A small autoregressive pixel model, trained from scratch.
Training: ademamix at rate 0.0007, 11700 steps, batches of 64.
Data: trained on drawings of small networks of dots and links, 195000 training examples, 3.8 epochs.
Rows from block 3 of a small autoregressive pixel model, named by matrix and row number. Rows with one number belong to one neuron. Each number is 50 + 10 x the weight over its row's rms, rounded and kept within 0 to 99. All counts start at 0. After the name is the row's rms in percent of the matrix's.
Before each neuron's rows are labels from the 100 images, of 14976, where the neuron reaches its highest value: "top examples" is what is common among them. Only what is clearly more common there than usual is listed. The data: drawings of small networks of dots and links. In brackets: how many of the 100.
# fc1: MLP up (model.blocks.3.mlp.fc1.weight, 1920x320), inputs 160-319
# fc2: MLP down (model.blocks.3.mlp.fc2.weight, 320x1920, transposed), outputs 160-319

top examples: yellow dots (25)
fc1.497 069:59 48 54 54 68 48 57 69 49 51 66 46 45 58 44 61 46 58 57 28 52 45 34 48 40 40 41 42 59 45 41 54 58 55 50 45 56 45 54 65 44 44 40 62 49 58 50 47 48 45 39 40 40 47 50 46 45 53 39 53 58 45 40 42 50 38 55 65 59 59 37 58 55 38 64 58 52 55 33 62 54 56 40 38 59 60 48 49 47 37 28 54 67 68 54 73 44 52 42 54 49 62 66 49 56 39 45 65 29 43 50 59 48 56 60 49 61 42 30 55 45 49 52 54 45 55 55 40 55 63 56 31 40 60 47 38 58 48 49 47 32 44 35 53 62 50 62 48 48 47 59 55 64 74 47 36 67 45 44 38
fc2.497 037:20 41 52 25 26 35 43 47 60 45 50 44 72 59 51 59 53 54 29 67 56 49 50 45 38 51 68 40 47 50 58 42 76 64 45 55 39 54 54 44 51 39 49 44 60 47 51 37 39 56 52 46 50 60 56 49 55 77 45 40 53 69 49 49 48 61 43 45 26 54 51 56 46 36 65 40 40 29 55 36 58 59 46 60 52 45 38 45 42 71 53 52 56 34 45 47 49 38 37 34 58 35 47 44 51 37 51 29 54 57 59 51 55 50 57 49 46 50 65 32 39 34 53 57 54 49 58 50 47 50 64 67 61 51 35 44 50 64 47 44 53 42 63 60 47 54 59 53 46 46 49 57 49 34 39 44 40 58 47 60

top examples: laid out on a circle (86); complete (38); purple dots (26)
fc1.23 109:59 45 50 38 49 53 48 50 61 53 36 41 36 46 61 44 46 58 58 40 54 44 59 60 44 41 47 53 60 40 49 48 54 56 46 39 46 44 34 60 23 47 80 58 47 54 48 56 52 49 45 37 71 48 63 50 52 52 54 38 43 52 44 57 54 40 51 46 59 42 64 60 52 56 49 50 48 42 45 64 57 61 46 44 44 59 52 53 46 51 40 45 54 59 46 44 53 66 53 40 43 50 45 54 48 54 52 58 30 43 54 48 41 67 50 51 49 61 51 43 47 53 53 45 78 41 59 54 55 58 58 63 47 42 45 31 64 38 60 60 60 54 33 37 66 45 72 63 58 44 47 52 61 39 54 61 55 40 53 47
fc2.23 040:64 49 48 65 63 61 56 47 58 52 64 58 55 79 41 59 59 66 45 46 45 40 55 46 35 54 63 48 50 54 47 54 39 62 48 45 56 44 63 55 62 41 68 50 47 52 62 59 56 48 47 65 51 43 34 46 45 37 59 61 39 41 38 32 52 39 68 59 71 53 23 48 57 49 46 37 50 35 50 54 58 56 59 55 55 52 37 64 63 37 60 51 48 47 53 57 43 56 49 49 64 58 41 79 60 53 53 51 59 59 55 41 47 65 32 28 45 25 51 44 55 45 55 61 47 54 58 53 58 48 29 39 50 51 61 47 33 53 59 40 51 58 40 47 48 64 52 65 17 46 57 47 45 61 40 31 66 48 55 49

top examples: wheel (38); nine dots (38); teal dots (30)
fc1.197 074:40 38 53 39 40 64 64 43 57 50 56 39 17 51 55 51 53 42 38 46 52 46 50 59 70 57 39 50 41 46 43 57 38 41 54 76 48 55 50 49 76 42 67 39 46 55 51 67 47 62 69 60 51 63 40 39 39 35 41 55 53 44 52 44 57 29 57 60 59 46 59 58 55 56 30 52 39 66 24 48 47 40 53 48 59 46 42 74 53 69 74 40 48 46 57 33 48 44 72 66 41 25 45 50 55 48 44 38 63 53 57 59 46 60 52 35 51 52 28 47 51 56 44 44 49 48 40 56 48 39 55 47 40 56 37 55 47 72 42 54 39 44 63 44 42 41 43 52 48 72 44 55 54 59 50 56 54 42 44 53
fc2.197 053:54 54 52 44 50 50 42 33 37 44 65 52 45 65 51 54 64 50 64 51 59 66 64 55 56 52 64 47 51 42 71 50 37 34 53 51 63 61 52 44 59 46 52 49 50 75 31 38 41 43 63 43 57 56 68 48 46 53 46 45 51 50 43 58 48 50 50 58 48 58 54 45 52 33 58 78 38 46 58 56 44 65 45 64 54 42 70 47 36 56 48 43 50 41 34 43 45 63 49 48 62 44 64 30 47 43 64 32 54 47 36 56 42 49 58 56 34 39 39 57 54 52 61 67 60 44 55 48 47 49 54 52 49 55 55 43 44 39 39 50 45 68 65 59 49 63 57 63 44 47 55 46 38 39 43 63 57 47 55 38

top examples: wheel (26)
fc1.8 071:51 63 46 56 34 54 49 60 64 53 44 59 43 47 53 49 49 21 65 63 55 57 52 63 52 43 49 63 61 58 51 45 59 41 49 45 62 47 37 25 27 52 49 56 58 32 88 51 56 26 71 40 54 53 64 39 51 46 50 59 53 49 45 54 42 56 47 50 73 55 53 61 74 59 51 56 48 55 34 52 47 61 47 46 62 50 34 52 60 57 70 53 51 50 42 38 63 54 56 67 50 44 59 32 47 51 54 46 30 27 30 54 45 47 40 47 47 44 46 52 46 48 60 59 58 56 45 40 46 38 43 45 39 50 25 46 49 42 67 45 68 49 47 60 59 46 52 44 62 43 47 52 64 64 53 49 54 55 35 51
fc2.8 082:53 57 51 48 45 57 40 37 49 44 64 52 54 63 47 72 58 38 44 47 56 58 52 39 52 57 60 36 55 33 72 55 49 45 62 43 58 39 57 51 54 46 57 48 57 72 49 47 42 59 47 48 36 46 56 60 38 70 57 57 48 60 32 40 48 46 47 59 46 50 40 48 58 35 49 67 46 46 56 57 48 69 46 60 53 38 66 52 34 48 32 51 52 52 46 43 51 36 41 48 37 48 54 56 43 41 59 34 38 49 58 64 53 63 55 38 35 48 46 47 49 46 57 56 47 49 74 53 52 61 54 55 37 45 46 36 37 46 46 43 50 55 73 53 34 54 46 53 42 47 61 52 50 44 46 47 52 35 52 44

top examples: wheel (26)
fc1.267 072:51 54 53 40 59 47 63 48 53 51 34 48 59 26 56 46 51 51 58 33 63 51 65 56 40 47 40 49 43 73 58 65 47 46 52 51 39 51 42 43 32 53 33 45 61 38 43 45 30 43 62 62 62 39 46 65 48 50 43 54 53 49 61 56 55 56 55 54 40 46 51 35 39 43 41 46 44 44 55 40 46 64 58 48 56 40 42 45 70 50 56 51 33 46 53 53 23 55 63 32 69 60 39 72 57 35 60 43 59 53 62 45 50 60 42 39 63 38 66 56 52 52 56 44 35 52 37 48 50 53 39 49 50 49 57 47 52 52 48 46 52 38 47 38 50 55 59 47 66 39 44 60 35 63 47 48 56 42 56 61
fc2.267 074:39 48 53 38 59 36 53 47 45 45 63 50 55 49 50 41 48 61 42 61 32 50 49 34 56 38 41 63 57 55 57 20 51 47 64 46 50 48 43 58 41 50 53 61 43 40 53 68 44 61 47 61 59 49 48 43 59 54 55 48 44 54 56 56 61 52 45 31 52 60 55 59 39 54 50 42 46 27 31 61 63 46 53 45 25 58 43 56 74 57 60 48 60 43 39 57 59 47 67 60 54 63 39 36 42 63 59 50 43 40 41 40 62 55 38 70 55 42 60 46 50 49 48 40 53 44 45 36 37 62 61 52 59 43 54 57 55 50 50 64 61 50 32 52 47 42 60 55 65 61 42 52 41 38 48 50 44 59 29 54

top examples: green dots (57)
fc1.415 087:46 55 46 46 27 41 57 35 60 53 53 51 41 29 46 57 62 66 28 41 52 31 48 41 32 42 50 39 40 53 49 47 31 76 55 51 46 36 53 56 49 67 63 41 57 46 43 51 54 54 45 56 60 69 34 45 50 53 45 49 43 28 68 47 59 50 56 38 56 61 62 45 49 47 38 42 41 49 42 53 64 34 37 57 59 40 49 59 57 65 52 41 57 50 58 53 63 55 63 52 47 53 39 52 34 53 42 52 45 50 54 42 40 36 59 33 53 46 32 36 42 63 45 62 55 58 59 33 50 63 35 41 63 25 43 34 49 51 57 54 40 40 58 50 45 62 43 43 53 58 55 49 44 48 35 40 52 49 43 61
fc2.415 045:48 59 41 63 71 35 47 48 27 44 62 46 63 52 56 41 62 45 48 64 32 52 48 46 48 36 30 33 58 64 39 44 37 48 80 49 39 50 34 60 60 29 70 44 47 40 49 63 42 55 46 68 57 51 21 56 64 58 48 51 49 46 51 41 59 41 62 50 61 56 64 45 21 50 57 60 49 56 57 53 68 46 31 66 48 44 42 66 49 55 56 48 48 33 43 39 68 38 38 52 46 57 48 61 41 58 44 50 28 59 42 39 42 36 63 41 62 38 51 45 59 51 45 62 45 49 63 61 33 48 40 42 51 44 50 58 49 59 49 40 46 39 54 48 46 43 50 40 46 52 50 50 53 53 36 41 60 36 62 35

top examples: green dots (83)
fc1.160 068:48 43 56 37 31 63 64 43 66 31 49 58 34 46 42 40 64 48 46 51 61 45 48 52 33 65 49 51 43 52 50 47 43 50 49 42 40 36 58 65 59 53 60 48 68 53 40 55 56 39 52 43 55 53 56 50 52 48 34 47 32 39 69 54 62 53 58 30 63 40 27 37 45 48 49 46 56 50 62 47 53 33 44 39 48 35 39 58 68 38 47 53 54 49 62 57 34 61 70 44 61 50 44 52 44 42 53 67 56 35 57 43 45 40 50 55 58 50 51 43 42 67 58 52 38 67 43 62 57 38 35 49 54 65 39 44 54 49 44 59 50 28 69 74 45 41 61 71 58 54 55 51 52 49 55 60 52 52 47 50
fc2.160 096:50 46 54 42 50 55 40 37 50 59 48 41 31 62 44 55 41 55 49 49 56 54 65 51 48 41 63 68 63 50 63 51 32 44 55 50 52 49 54 50 66 57 48 46 48 44 51 33 44 82 63 54 55 59 49 34 44 52 48 42 50 59 59 44 34 49 48 39 51 32 30 56 68 35 57 74 48 26 42 49 45 52 70 50 44 62 57 49 43 55 36 59 59 54 41 54 32 40 52 62 59 37 46 45 63 57 47 55 41 32 37 59 57 58 51 62 43 39 61 40 55 47 58 40 41 50 51 46 37 59 46 51 62 55 35 47 38 57 27 56 49 50 65 43 45 59 52 64 41 47 49 47 61 47 54 59 50 67 34 54

top examples: laid out on a circle (80); five dots (38)
fc1.608 106:52 54 58 42 56 57 55 54 59 42 51 44 65 71 53 54 47 48 44 54 48 46 47 45 53 66 50 54 63 46 69 53 55 33 41 55 77 49 45 40 42 64 53 32 66 54 73 50 32 36 59 50 57 25 60 69 44 45 55 59 45 64 46 69 28 55 31 64 59 48 47 49 56 51 57 48 67 50 50 70 44 69 49 53 45 31 38 38 38 50 45 50 45 63 48 64 45 53 53 40 57 61 60 47 45 54 65 51 65 59 47 65 56 63 34 59 49 48 40 85 57 55 40 33 47 54 40 61 41 70 49 45 44 58 43 48 49 42 45 59 61 49 48 49 72 60 43 50 50 42 47 47 60 67 58 54 48 37 43 36
fc2.608 063:37 52 42 31 45 61 47 34 53 69 67 59 45 50 48 46 64 58 75 43 63 64 74 58 50 42 67 55 58 44 44 50 58 46 52 48 53 55 53 50 46 65 44 56 55 50 46 31 52 68 65 49 54 60 53 48 47 52 57 63 35 60 50 34 43 48 53 57 51 47 45 51 63 38 74 49 43 31 41 44 29 41 52 50 51 52 72 51 49 42 45 43 51 49 40 36 38 36 48 56 55 35 79 51 61 38 38 62 61 45 54 64 45 54 60 47 41 37 57 49 44 27 62 38 43 40 64 51 42 53 49 40 47 54 59 48 38 54 46 50 63 53 57 47 49 47 47 54 45 47 45 51 47 49 41 56 58 59 39 52

top examples: wheel (28)
fc1.369 115:49 54 42 40 54 43 41 59 53 51 46 36 47 58 59 50 48 55 40 59 39 52 42 44 52 62 40 54 53 43 56 52 34 59 35 77 67 58 43 37 68 52 38 50 56 43 59 56 33 48 57 60 48 39 49 66 35 57 50 54 49 61 58 69 36 61 48 54 47 49 46 40 33 51 36 56 52 65 53 45 57 44 61 48 49 58 40 56 54 64 50 48 33 66 74 53 52 41 44 46 36 53 46 57 51 44 57 52 68 68 45 54 43 62 49 26 58 42 40 61 58 54 43 40 32 63 48 62 45 61 55 46 47 65 67 64 51 49 32 38 52 44 66 53 42 47 48 52 51 59 55 40 56 45 47 49 59 47 48 26
fc2.369 083:43 45 58 43 30 52 46 43 42 53 59 43 39 50 47 54 47 74 50 64 68 56 56 38 50 41 64 65 57 51 63 53 54 35 54 54 46 34 61 56 63 56 41 53 44 41 56 30 51 63 47 33 58 52 55 49 45 58 56 51 48 46 41 42 43 37 32 47 50 40 16 47 57 41 48 71 56 35 35 47 37 57 55 45 52 57 61 26 54 53 51 56 56 52 32 52 08 36 48 62 62 35 55 51 51 47 63 59 50 45 41 56 43 48 45 62 36 36 47 34 47 35 58 51 42 54 53 37 51 53 67 51 47 62 42 48 42 48 46 67 44 44 56 37 48 51 57 48 52 45 47 46 57 43 47 60 35 58 40 57

top examples: purple dots (30)
fc1.202 080:42 50 44 53 52 39 34 63 41 30 41 47 48 45 61 38 53 54 43 56 46 58 64 35 31 37 40 48 37 52 40 44 64 50 51 40 67 60 40 44 56 30 41 67 59 44 50 46 44 52 52 49 58 51 57 51 39 41 51 41 46 56 59 44 51 44 53 45 36 55 43 45 43 39 46 58 55 43 48 50 52 48 64 47 53 36 55 55 60 50 39 55 50 46 67 41 44 63 41 44 40 57 58 51 45 55 54 50 53 47 38 53 53 65 58 46 45 49 39 34 52 52 56 50 36 36 46 53 62 50 46 53 60 67 58 64 51 58 43 49 52 48 70 45 55 50 51 54 45 66 39 50 38 32 58 55 65 50 47 29
fc2.202 062:47 49 40 48 33 41 62 50 48 44 48 38 40 38 58 50 50 62 33 58 60 64 40 45 45 49 51 70 44 52 48 51 62 44 52 49 44 58 52 51 55 53 38 62 37 44 58 42 52 57 52 46 48 62 54 39 52 55 56 53 47 57 51 59 37 51 53 35 46 50 37 63 56 34 35 77 51 44 33 49 52 52 62 52 41 61 56 56 58 63 50 54 58 53 46 54 26 46 54 59 76 59 40 50 40 46 45 49 49 44 36 51 55 39 44 70 54 48 48 35 35 58 57 42 43 41 46 46 48 57 87 51 64 43 39 56 62 60 27 67 46 50 49 41 49 53 53 62 52 49 47 49 52 37 47 54 31 58 40 57

top examples: yellow dots (37)
fc1.180 063:60 50 33 59 61 55 62 54 52 39 42 54 28 52 42 26 46 35 44 33 55 74 49 54 42 51 35 49 50 59 55 47 57 56 55 58 47 60 43 48 56 54 59 39 59 53 54 52 30 38 53 45 69 57 66 25 61 41 51 58 48 42 50 58 49 53 55 45 48 46 68 22 48 54 33 35 34 51 54 47 56 49 26 47 60 48 44 54 47 53 82 46 50 58 60 45 48 56 57 52 58 58 58 46 29 47 50 47 42 64 48 51 42 40 51 55 59 54 42 45 41 47 50 61 55 50 58 30 51 29 47 48 41 40 57 51 56 54 55 52 63 43 62 64 43 59 51 49 56 47 37 47 36 50 37 38 44 60 34 62
fc2.180 072:35 44 42 38 45 58 41 39 44 47 76 54 46 71 45 65 48 48 55 42 37 49 63 50 45 48 51 59 60 51 57 44 37 46 72 52 49 35 52 44 63 54 52 53 53 37 56 48 37 66 53 63 48 41 44 40 49 67 55 56 43 78 58 37 47 30 54 64 51 37 45 58 51 42 57 71 47 32 55 51 46 53 50 49 47 59 57 52 46 51 20 56 49 35 37 49 52 37 61 46 53 41 45 44 56 57 54 56 38 57 45 55 42 60 56 41 45 36 69 55 51 41 54 30 44 67 67 52 50 68 34 34 39 51 45 47 35 40 41 45 67 46 70 35 43 63 47 59 45 51 50 49 61 52 52 51 63 67 39 43

top examples: green dots (57)
fc1.666 067:50 45 70 45 55 57 56 45 46 54 52 52 47 52 57 48 61 78 86 64 43 42 45 57 48 40 52 39 41 53 39 46 53 61 50 43 47 32 61 65 53 59 61 46 38 53 59 55 62 61 48 47 48 38 45 52 60 59 35 40 49 49 54 36 58 52 55 61 63 45 51 57 55 66 56 59 38 46 50 52 60 47 57 44 44 61 55 45 45 47 56 44 58 60 52 58 51 39 69 37 70 49 46 49 47 35 49 37 43 54 58 44 38 60 57 62 49 53 45 41 51 49 44 70 54 34 52 41 51 49 50 61 58 54 53 31 50 47 84 46 33 44 39 36 46 53 72 50 55 58 32 39 55 56 44 35 54 52 43 48
fc2.666 033:49 58 41 40 59 50 55 59 47 54 42 49 43 18 58 60 53 54 57 54 57 55 35 69 58 70 47 39 38 36 40 60 54 65 49 43 55 58 48 55 35 43 50 43 36 48 38 48 42 50 26 44 46 49 45 58 52 46 48 46 62 44 35 52 55 58 52 40 38 69 75 36 46 49 41 36 42 63 67 48 56 49 41 51 44 41 42 48 36 44 65 30 53 60 63 48 63 60 31 38 53 44 59 57 45 42 65 38 42 67 35 41 38 39 61 41 25 52 49 53 51 57 47 71 62 64 55 49 65 41 52 65 43 47 41 30 46 52 64 42 35 66 57 57 44 49 51 42 38 58 48 34 44 50 53 57 47 31 57 48

top examples: green dots (55)
fc1.225 111:51 69 53 49 47 45 61 48 52 48 46 42 59 45 47 48 48 58 42 34 41 37 45 62 45 31 46 46 65 59 42 42 48 59 50 61 46 44 48 49 36 52 67 39 54 41 55 59 40 27 47 45 55 49 50 47 38 42 36 41 35 55 48 59 59 44 49 45 65 56 57 48 52 52 58 48 44 59 47 66 81 53 48 60 54 70 53 57 59 56 56 48 60 51 58 53 51 61 61 58 44 57 37 43 47 58 39 56 37 29 53 54 48 20 53 53 65 54 49 69 43 53 64 43 74 47 58 30 46 63 47 30 55 35 26 48 56 62 69 35 52 47 46 44 52 48 54 29 53 47 53 47 61 52 35 35 58 46 29 47
fc2.225 066:67 65 48 60 46 42 47 46 44 55 52 41 60 50 43 42 53 37 45 52 55 43 52 71 47 40 64 44 48 61 47 41 35 40 45 47 53 58 52 44 43 55 44 58 48 38 55 39 41 39 30 34 51 65 42 47 52 27 65 45 64 34 36 39 59 60 55 47 55 52 63 63 55 51 32 35 62 36 55 46 51 71 42 43 63 26 34 45 49 49 60 49 53 58 48 47 59 52 25 51 45 45 50 51 35 63 39 45 62 51 51 42 49 41 50 44 43 60 35 34 48 63 45 57 32 35 57 48 42 39 42 58 57 43 59 35 56 54 46 47 36 62 50 44 64 51 45 53 42 32 39 41 51 71 31 46 38 45 58 39

top examples: yellow dots (39); grey dots (31)
fc1.268 072:40 33 49 70 24 41 60 54 37 58 50 44 41 48 39 52 61 48 30 45 59 40 51 45 40 48 36 55 42 52 46 52 39 70 48 57 46 43 45 59 72 63 60 50 54 43 55 58 44 66 34 56 57 54 42 61 43 39 49 63 56 44 51 52 70 62 58 51 39 68 67 46 39 49 32 50 57 50 50 40 49 51 49 65 62 40 48 36 34 67 50 45 50 54 60 59 50 42 58 53 47 41 53 41 41 65 42 59 39 47 29 54 37 57 43 28 68 48 50 43 50 57 42 53 25 40 65 36 51 54 39 32 46 40 54 41 57 45 57 45 43 50 48 60 41 45 44 43 74 66 40 43 51 42 48 46 52 72 53 60
fc2.268 085:42 34 45 33 40 57 48 38 53 60 53 54 57 64 58 53 63 45 60 53 37 53 58 54 56 47 58 65 53 44 55 42 55 62 66 49 41 50 59 62 59 54 61 47 52 53 53 43 50 87 51 50 42 55 43 63 47 74 48 59 49 53 62 38 42 52 49 42 47 35 48 40 52 45 55 67 28 38 51 49 47 54 44 65 60 52 64 58 45 40 42 51 50 47 41 44 39 31 57 59 57 41 71 44 50 42 55 52 50 62 61 54 50 66 60 45 55 36 42 42 52 38 65 38 49 46 74 42 40 58 53 53 47 62 55 42 36 52 40 56 73 37 71 45 37 50 41 54 47 52 50 40 63 32 44 48 53 57 36 51

top examples: laid out on a circle (90); complete (55); orange dots (28)
fc1.601 069:58 38 43 64 54 62 58 30 46 69 50 57 43 52 49 46 50 45 40 38 51 59 48 65 62 48 30 61 59 38 43 37 44 67 62 36 40 64 51 73 39 41 67 59 51 32 49 54 56 63 54 55 52 54 57 52 45 43 41 64 53 43 61 59 60 49 48 48 54 54 47 37 60 52 31 50 52 44 59 56 54 48 34 67 50 49 54 57 34 46 62 54 46 33 44 37 53 60 46 52 44 52 56 68 46 43 54 27 50 37 63 60 55 41 61 51 52 58 43 55 39 49 43 54 76 39 53 47 54 50 59 49 29 45 46 45 66 45 57 78 53 46 43 32 58 29 50 33 52 53 57 47 49 44 57 62 57 53 48 56
fc2.601 067:57 58 59 63 44 47 46 63 45 45 44 44 45 54 49 55 47 55 27 64 76 58 44 51 46 54 69 53 48 48 58 51 64 23 46 54 55 47 59 52 52 53 45 62 42 61 57 38 60 53 46 42 58 51 64 42 34 61 59 42 57 49 51 64 42 44 55 47 48 44 19 67 55 52 52 63 58 47 33 48 39 61 58 41 58 57 44 36 62 58 62 60 65 54 50 53 18 46 46 62 55 38 42 41 54 55 43 54 48 48 49 46 56 45 50 56 48 55 52 35 49 37 56 53 29 43 29 42 52 49 60 69 67 51 36 56 48 56 44 44 35 51 45 71 51 57 71 53 56 44 48 51 35 56 51 64 38 63 42 48

top examples: laid out on a circle (79); yellow dots (27)
fc1.401 094:46 45 49 48 33 24 56 60 45 46 51 42 64 61 48 46 39 37 36 48 42 44 39 30 53 42 44 51 44 44 56 48 43 60 37 63 79 61 59 51 69 52 55 36 44 59 65 71 48 60 44 61 43 46 48 66 53 39 52 64 51 60 50 48 26 65 55 48 42 70 57 47 27 45 47 43 59 67 41 54 53 56 42 54 50 37 48 40 53 48 50 52 43 56 52 67 46 42 50 60 49 55 63 40 46 40 57 56 59 63 48 47 58 51 51 38 61 39 39 59 56 52 37 30 28 78 70 45 42 41 51 38 52 63 54 53 53 52 14 47 45 39 64 66 49 39 32 58 62 70 54 41 36 45 36 37 47 48 50 40
fc2.401 038:40 57 55 51 37 64 44 49 66 37 54 43 66 43 43 51 64 66 46 56 54 54 50 73 50 42 47 57 56 54 36 74 68 61 63 49 59 58 48 46 40 49 44 57 56 57 48 42 42 41 53 31 48 68 37 48 29 41 51 55 53 49 35 33 51 38 27 59 49 44 43 38 59 56 64 48 47 64 44 56 40 55 54 58 57 50 63 33 37 55 55 55 40 60 67 53 51 54 31 36 46 46 64 62 38 33 36 61 64 40 58 42 32 41 44 43 61 33 38 49 48 43 52 35 45 53 69 54 55 51 58 64 52 58 62 51 47 64 44 44 59 61 40 47 64 46 48 48 58 46 59 52 61 50 36 39 46 56 53 47

top examples: blue dots (99); laid out on a circle (80)
fc1.463 078:54 62 65 35 63 50 45 43 52 33 54 50 45 63 58 51 43 43 46 22 38 40 31 56 44 56 55 43 34 41 36 55 59 48 31 37 57 32 52 46 25 56 64 49 49 56 49 58 61 50 45 51 59 56 55 58 59 44 55 45 48 46 50 45 48 45 46 54 64 48 44 63 51 60 59 47 49 62 49 70 37 55 41 63 55 51 41 54 39 39 39 52 66 51 49 51 52 44 46 74 51 56 54 44 45 44 42 50 33 45 70 56 54 41 44 58 48 51 45 37 53 57 51 42 54 49 38 60 41 59 35 32 33 49 27 39 57 70 40 45 51 54 40 66 73 53 46 63 52 45 49 53 55 58 60 58 43 63 48 58
fc2.463 032:57 56 42 43 73 47 62 43 28 56 47 46 48 40 60 51 47 42 56 49 40 40 33 59 58 51 32 39 41 54 32 40 28 41 37 63 67 50 42 38 43 52 46 49 52 45 46 57 46 58 49 40 44 56 51 42 68 51 62 64 57 44 63 64 53 62 63 28 53 53 60 29 46 49 52 57 48 51 51 54 53 64 67 67 51 47 60 63 51 47 54 50 53 56 73 54 73 55 61 61 50 57 38 49 42 47 54 31 52 57 42 41 66 53 52 41 41 59 41 67 51 61 68 62 72 53 56 61 46 46 44 52 67 51 61 38 50 50 58 62 55 62 44 59 48 51 50 57 38 45 57 32 48 58 55 58 41 46 43 68

top examples: purple dots (33)
fc1.673 081:43 51 41 49 46 44 43 63 40 47 50 38 49 52 54 48 47 53 47 49 46 65 48 56 46 52 40 45 63 60 31 62 30 52 35 55 60 62 50 38 74 54 51 40 37 50 37 55 35 77 60 55 49 38 34 48 57 68 58 38 57 64 58 62 45 55 65 36 43 53 45 51 29 41 52 53 39 46 58 50 49 41 56 54 45 58 55 46 58 71 57 44 33 53 50 56 56 67 58 36 57 50 52 42 48 47 45 43 60 56 30 45 63 40 54 63 60 61 54 55 65 51 42 37 40 64 44 55 40 33 61 49 53 68 52 77 49 62 49 36 45 50 58 47 41 52 56 48 55 63 38 47 49 51 49 64 39 40 53 43
fc2.673 048:65 48 66 51 58 48 42 34 48 45 56 48 40 58 36 66 55 65 46 42 77 44 53 38 52 40 59 51 51 40 59 59 42 47 46 48 47 45 67 46 57 53 45 48 50 65 56 52 46 67 48 46 48 47 66 69 53 40 47 54 43 46 47 41 49 50 25 58 63 36 27 44 69 52 61 40 73 66 44 47 37 65 56 40 54 52 64 37 54 53 44 63 50 44 46 56 30 45 29 53 49 43 48 64 62 62 38 51 53 37 57 70 47 60 46 32 38 49 31 44 38 33 44 46 34 50 48 52 51 57 48 45 56 48 35 57 49 40 63 44 28 65 63 45 61 42 55 49 43 33 60 58 51 62 41 56 36 55 47 41

top examples: laid out on a circle (87); white dots (25)
fc1.341 101:43 34 40 48 66 52 49 45 57 45 24 52 48 68 81 60 54 52 45 61 59 54 63 37 63 71 43 51 50 45 45 64 43 51 52 49 67 58 44 59 67 54 67 45 67 31 54 48 46 53 60 47 43 29 40 62 44 60 49 55 44 57 51 56 55 41 47 49 72 51 51 44 45 65 47 56 60 40 49 47 64 56 55 55 43 49 41 52 50 55 68 51 40 48 85 38 45 55 55 49 46 50 49 49 60 42 56 46 69 38 38 56 64 57 56 40 50 51 45 65 61 57 56 48 45 32 39 70 58 40 56 53 44 50 42 33 51 44 52 64 67 51 51 40 52 51 58 48 53 50 55 45 56 63 50 70 56 46 61 41
fc2.341 130:48 50 52 40 45 59 50 63 34 61 67 43 37 64 56 57 47 46 34 58 62 51 39 51 48 44 63 56 60 27 56 33 52 46 51 54 52 42 63 57 59 52 52 53 36 64 55 34 45 79 47 58 49 49 52 49 58 69 50 44 45 62 62 57 29 60 39 61 43 40 25 49 64 32 59 79 52 39 30 46 35 53 57 48 60 59 50 48 53 52 52 60 59 47 33 42 26 28 52 67 58 54 54 42 62 43 49 37 38 43 48 62 63 61 58 59 49 45 62 48 52 33 60 51 43 37 53 51 43 58 65 48 59 57 37 49 32 59 40 53 46 48 59 48 34 57 61 63 35 53 52 45 52 44 61 57 51 65 39 42

top examples: purple dots (34)
fc1.753 071:70 70 34 55 48 33 38 76 73 40 42 36 59 50 62 49 53 25 41 47 40 51 49 50 60 49 42 57 34 68 48 38 43 56 61 58 61 49 59 35 58 48 47 45 43 39 53 45 45 55 53 54 48 43 52 62 57 61 55 62 55 53 60 42 28 63 58 43 33 46 51 62 43 42 43 52 56 50 50 55 58 55 52 62 56 48 52 48 46 47 51 52 47 52 53 32 55 48 30 52 49 47 45 41 43 53 41 49 60 52 51 33 65 42 41 34 43 60 47 58 52 51 53 52 44 53 36 37 41 47 42 60 40 31 43 32 45 62 45 41 39 44 55 47 66 61 41 62 55 63 45 41 32 54 39 55 44 47 43 61
fc2.753 039:73 34 49 55 50 55 50 49 63 40 39 42 53 45 43 46 70 56 48 34 42 62 50 47 58 52 35 50 36 59 57 67 43 51 58 37 46 78 39 49 52 44 46 45 61 55 29 65 53 46 50 37 59 29 56 69 51 36 41 57 44 46 48 54 60 43 45 73 58 49 56 40 25 45 35 47 52 55 65 58 63 51 48 44 37 34 54 53 59 48 46 56 43 63 78 50 65 71 48 37 31 54 46 53 31 62 46 61 69 36 46 49 52 27 43 45 63 53 50 54 44 31 44 29 59 47 57 39 53 49 61 47 45 50 45 51 65 54 36 43 63 57 53 54 61 43 50 22 49 39 44 49 48 50 49 67 47 54 73 35